A small image classifier, trained from scratch: moe soft.
Rows from expert 6 of block 2, named by matrix and row number. Rows with one number belong to one neuron. Each number is 128 + 32 x the weight over its row's rms, rounded and kept within 0 to 255. All counts start at 0.
# gate: expert gate (model.blocks.2.mlp.gate, 16x384x192), inputs 0-191
# up: expert up (model.blocks.2.mlp.up, 16x384x192), inputs 0-191
# down: expert down (model.blocks.2.mlp.down, 16x192x384, transposed), outputs 0-191
gate.295 [ 76 151 170 125 128 145  83 135 173 112 113 103 129 162  96  90  83 111 155  84 165 142 175 160 141 144  96 134 144 103 128 147 153 148  84 167 123 116 153 116 122 137 141 127  40 160 136 169 179 151 125 119  89 145 147 133 128 126 179 101 112 124 116  88 179 109 109 106 104 127 182 104 131 111  96 116 150 127 132 133 152 114 121 178 115 150 133 112 103 164 127 175 144 129  91 137 216 171 123 165  95 159 162 179  76  92 127 150 111 145 103 162 112 118 131 135 112 127  91 103 145  81 109  87  99 135 100 170 133 207 147  79 159 141 135 109  61 133 146 178 156 160  67 122  96  86  98 142 130  86 164  97 132 151 172 140 117 134 172  96 103 187 155 120 156  85 123 227  66 106 192 217 152  81 150 101 107 136 107 169 115 174 183 126 145 136 158 149  95 160 104 167]
up.295 [155  95  59 164 136  99 140 147 125 141 127 105 167  85  91 148 105  85 124 123 168  77 146 111  99 117  95 112 123 120  58  89 124 145 173 109 134 153 162 138 193 138 105  65  66 104 127 111 145 166 146 134 173 114 121 112 151 177 111 182 139 129 182  91 166 129 136  65 162 115 132 189  81 106 162  96 139 171 123 172 116 170 151 128  72  71 145  99  84 129 118  97 112 119 130 116  98  49 135  60 145 129  71 136 176 150  97 127 136 130 146  82 131 141 120 127  85 123 142 185 146 121 132  85 126 122 173 122 124 137  79  93 141 119 159 140 129 130 128 172 114  82 172 182 121 163  72 154  83  99 191 111 158 114 180  96 133 148 143 134  60  88 151 144 150 146 140  77 147 122 143  87 104 135 105 128 121 104  62 123  35 203 132 148 142 130  97 116 127 141 112 145]
down.295 [193 134 121 132 152 182 118 125 149 117 104 118 149 149 155 114 155 139 148 133 101 175 131 165  43 129  53 133 154 118 125 146 129 102 145 150 102 106 125 161 172  51 138 147 130  69 145 108  69 161 113  86  94 167 119 102 145 100 130  75 174 123 143 168 163 118 123 100  78 124  99 120  99 122 139 147 141  89 155 186 135 141  71 118  92  94  91 167 111  85 170 157  96 109 104 115 116  61 139 136 154 214 133 140  85 116  95 167  91 115 100 118 107 128 141 114 127 107 184 108 162 163 158 118 130 143 145 153 115 129 135  81 129 165  35 161 156  94 133 139 179 113 130  98 168 113 133 219 159 156 156 138 182  41 181 139 112 133 117 136 110  91 110  87 146 164  79 136 158  91 156  91 178  95 152 129 164 115 140 111 140 141 150 104  81 149 107 108 182 171 135 110]
gate.296 [122 104 115 161  43  41 128 106 106 124 146 170  98 177 155 140  91  87 145  74 200 143 110 105 117 171 103 103 137 176 137  85 145 122 154 149 153 116 130 117 123 204 151 166  89 122 105 142  90  62 151 131  85 124 139 139 125 136 147 111 125 179 122 133  80 104 145  74 157  96 187  93 115 136 125  89 120 121 139 163  72 185 216 138 158 124 130 149  78 118 160 118 161 118 142 115 118 179 166 106 125 133 128  99 108 127 106 141 118 126 114  93 161 126 112  50 158 143 160 113  60 146 174 163 145 160 117 161 109 101 109 140 134 136 143 175 118 190  96 154 134  88 199 122 172  76 154 142 160 153 143  81 172  95 126 127 142 154 124 105 173 174 181  93  85 139 155 152  97 164 108 110 115 166 119 116 135 179  91 101  82  86 148 130 166 140 140 102  84 155 115  81]
up.296 [169 100 122 138 165  96 131  85 133 157 130 151 165 151 159  66 115  97 167 132 105 176 155 126 141 154 221 158 180 106 139 104 123  55 121 164 179  98 143 144 109  88 115 113  88 136 136 104 170 195  74 103 127 184 107 144 172 155 155 118 117  65 156 122 144  94 125 140 110 100 124 113 126 124  82 105 120 155  95 137  85 137 165 122 126 153  89 120 110 104 114 114 166 104 154 119 166 157  97 143 107 122 133 191 163 118 118 114 104  56 134 138  90  95 171 166 131  86 103 134 114 148 121 181 124  65 136 150 108 125  65 193  90 156 132 133 115 114 117 166 201 143 147  54 107  61 148 165 129 152 174 138 142 182  60  97 107 184 112 152 161  96  67  96 113 145  42 122  98 143 133  91  99 142 139 121 122  97 133 137 154  95  96 130 118 166 106 115 133  83 137  86]
down.296 [175 204  96 130 168 106  91 147 133  82 127 138 118 133 147 170 162  79 112 133  65 141 114 129 105 141 143 181 148 101 143 157 113  78  92  69 150 171 159 131  82 116 103 107 115 143 120  94 172 115  45 147 113 149 152  78 155 113 136 148 174  94 141 178 112 126 108 113 116  64 122 110 136 144  40  76 136  93 105 131 131  93 169 112 160 116 152 106 131 208  96  94 135 148 112 169 158 209 108 173  79 135 107 115 147  86 113  88  65 102 114 164  98  95  93  86 154 130  99 109 153 114 125 118 132  92 163 139 154 125  82 165 121 143 112 124 154  71 149 159 127 124 117 132 116 120  98 177 110  96 150  86  93 148 149 132 124 181 118 176 122 190  95 104 164 123 107 208 141 112 192 110 108  79  99  88 111 124 103 129 152  96  77 130  83 130 140  76 103 128 153  87]
gate.297 [ 74  75  59  97 145 160 151 106 159 119 119 140 150  95 171 140 119 112  98 167 111  82 177 142  99 137 149 152 103 122 178  99 144 114 171 128 153 118 155 174 160 115 136 136 145  69 111 184 161 121  35 111 160 111 119 106 126 178 106 122 136 135 107 128 105 139 137 150 148 122 146 122 130 111 179 156  65  83 149 102 200 118 140 136 185 107 126 126 117  74  90 153 161 118  92 115 108 187 167 173 127 115 211  40  95 101  88  97 116 103  97 114 163 133 160 132 143 149  85 139  96  70 107 132 117 109 108 133 122 121  93 158  99 108 101 133  91 123  88 113 132 117 147 111 107 130  45 139 169 156 154 119 189 139 210 173 132 154 139 123 183 133 102 123  60 111  88 139 149 143  99  79 164 139 143 161 122  93  94 123 135  50 130 110 115 112  69 104 124 168 140  99]
up.297 [115 104  75 153 167 209  90  82  96  97 131 132  96  87 125 201 146 113  81 161  97  93 109 127  86 152 118 124  93 108 124 147  85 116 147 174 117 111 110 194 136 174 165 142 162  93 140 162 120 139 109 161 125 109 111 108 203 113  78  86 125 115  87 155 169 140 171 102 147 101 138 133 152 165 134 139 116 124 164 106 168 121 157 138 136 120  56 114 153 106 156 145 113 128  86 148  96 146 144 132 157 148 143  26 154 157 115 198 199 136 164 113 132 120  85 107 144 132 113 138 119  78  98 165 112 143 118 134 144 106 158  66 131 136 186  92 105 105 121 104 115 169 113 163 122 102  60 101 189 153 157 106 144 180 179 120 146 155  83 170 152 170  90 107 126  91 121 104 158 125 137 109 142 157  92 151 128 151  70 104  94  84  84 148 171 154 101 137 195 178  99 162]
down.297 [114  99 134  95 132  88  61 102  80 135 145 117 126 206  97 179 148 100  81 154 195 186 142 132 166  98 161 145 143  89 136  76 140 166 184  97  99 158 144 155 103 139 189  99 126  97 111 107 160 163 112  70 111 103 140  90 147 122 179 133 115 141 118 132 139  83 164 159 122 134 139 127 139 125 104  91 176 164 145  96 145 189 120 205 106 195 105 132 131 131 109  78 140 193 147 161 116  92 153 193 181 218 161  88 113 163  88 101 201 164  90 114 136 147  88 134 117 102 130 118 126 133 138  89 175 133 111  92 100  94 101 132 128 127 130 113  91 158 128 175  74  96 172 116  70 147  94 115 147  96 117 103 145 151 150 130 152 112 140 172  90  94 114 121 103 142 127 132  84 108 157 105 163 140 136 157 115 151 169 125 162  68 147 110 131 102 210  91 121 118 130 146]
gate.298 [149 206  69 131 107 140 131 108 143 183 128 188  78 223  85 132 165 169 131 116  66 139 140 147 103 150 156  89 174  93 118  79  84 134 120 137 141 107 125 163 112 158 134 178 104 140 137 112 168 118 102 127 115 142 106 135 159  96 153 119 120 166 118 166 144 118 147  97  86 152 131 131 107 152  91  97 204 158 161 123 117 179 133 124  76  87 108 113 172 132 155 100 133 120 121  54 210 120 182 178 191 151 166 161 126 114 186 165 150 160 181 110 163 108 132 149 130 106  96 164 178 170 149  84 123 113 139 101 136 114 109 156 177 136 157 152  63 136 150 203 172 123 124 102 127 167  94 102 139 176 102 131  96 114  82 144 110 167  62 158  89 116  84 151 141 121 153 105 120 100 108 121 137  75 112 174 157  91 160 154 154 134 172 132 157 107 145 124 137 143 159 130]
up.298 [130 151  79  57 138 159 104 135 146 142 145 175  81 127  81 181 104 148 121 137 110 168 119  97 101 162  99 151 145  78  97 115 143 146 111 156 159  68  86 151  77 203 160 144 101 164  79 175 142 167 137 104  62 159  88 141 127  75 100 155 139 209 157 146  93  95 129 153 135 169 122 114 180 178 127 113  97 175 131 185 127 126 180 121 106 110 109  86 174 153 152  56  75 174 108 119 109 127 132 148 144 126 174 116  94 140 120 138 141 133 166 154 180  99  97  86 121 110  75 108 119 147 158 122 134 148  25 142 133 159 180 102 139 114 189 123 130 205 157 145 185 122 137 136 164 114  99 111 148 131 134 110  94 120  71 173 105 132  89 159 134 100 143 182 111 156 151 123 133 159 106  99 140 123 203  58 121 141 113 114 109 106 123 112 113 157 139 131 117 136 138 121]
down.298 [130 115 134 139 169 135  98 127 130  99  94 117 192 148  85  91 162 103 162 152 153 105 141 166 130  65 120  92  75 132 170 181  95 154 204 151 131 162 182 128 134 174  85  97 161 109 156  90 122 145  90 185 127  69 126 147 128 172 129 106  75 101 112 126 138 153 127 120 146  86 175 133  72 107 138 131 174  77 111 106 142 127 149 130 106 165 139 118  98 101 100 132 126 133 155 107 169 153 107  93 176 121 175 115 124 130  73 113 111 184 183 133  80 119 116 152 116 133 179 110 125 113 151 107  97  44 155 190 147 142 135 102  87 104 125  87  55 134  86 135  99 175 134 189  81 154  80 212 170 143  99  92 136 128 118 156 155 156 106 161 102 161 131 131 184 130 171 132 162 122 198 152 119 164 160 152  73 148 105 137  98 116 187 146 124 150 129 149 178 158 141 112]
gate.299 [150 150 158  92 162  62 137 170 138 150 164 173  53 152 142 141 140 148  62  88 125 114  93 133  73 157 128 148 117 124 153  89 107 131 182 127 111 108 123 109 126 190  95 149 116 117  53 168 157 202 218 142 125 140 126  84 130 153 122 128 159 131  80  81 155 140 131 101 157 154 133 124 115 148 108 168 140  79  88 160 174 104  98 149  95 183 133 151 137 201 117 125 124 169 128 142  72  90 103 110 136 179 115  89 153 123  99 121 157 124 169 124 179 148 161 116 137 180 159 130 124 132 103 125 109 116 164 208 131  88 120 104 154 127 113 139  89 151 102 187 104 169 138 121  88 140 124  85 126 132 171 127  80 137 141  99 145 175 157 180 116 151  52 124 120 100 123 147 118  93 127 119 138 162 121  94 137  89 137  49 173 129 105 111  72 130  89  64 113 157  96 183]
up.299 [160 124 140  87 188 115 134 128 171 153 130 100 114 155 119 126 113 180  89 127 158 158 137 100  47 110 157 100 139 172 104 139 134 135 177 105  77  71  75 137 140 185 104  95 109 117 126 108  64 183 113 124 168  92 138  89 181 155 137  69  87 109 132 178 116 138 162 157 140 138  71  72 150 132  99 143 151 125 129 137 177 143 143 101 150 173 122 165 142 127  69  91 104 135 148 107 129 146 105  73  96 170  86 125 173 133 137 168 190 159 125 162 182 154 164 115 146 169 142 113  91  74 118  95  83 143  56 134  64 145  74 117 138 123 151 120 104  72 145 107  98 161  93 153 109  57 137 123 110 118 123 130 101 159 103  72 139 141 175 143 142 121 131 144 159 145 143 134 104 126 175 166 140 185  93 107 165 107 152  91 172 103 105  80 139 144  91  86  65 101  74 129]
down.299 [ 76  96 124  88 167  73 113  53 170  99 148 155 152 128 102 154 150  87 119 102 118 110 110 146  96 170 141  88 148 131  59  90  87  70 134  85 100 135 121 123  88 162  95 112 170 133 155  45 159 144 127 110 132 172 126  78 103  85 146 115 110 116 137 100 171 156 155 116 126 125 151  94 154 108 134  99 160 111 177 123 137 141 148 138 146 128  83 166 154 137  91 100  86  76 176 138 148 112  39 126 163 121 127 131 121 141 126 132  47  96 116 159 111  92 147 177 102 142 120  77 121 111 194 174 175 151 134 143 102 155  72  90 131 159 157 166  98 165 130  99  95 146 157 119 121 172 169  91 119 149 131 111 145 126 137  91  75 108  67  81 152 131 121  81 141 144 105 155  97 131 123  89  85 105  49 143 143 117 126 110 178 136 115 119 104 121 116  74  46  75 115  78]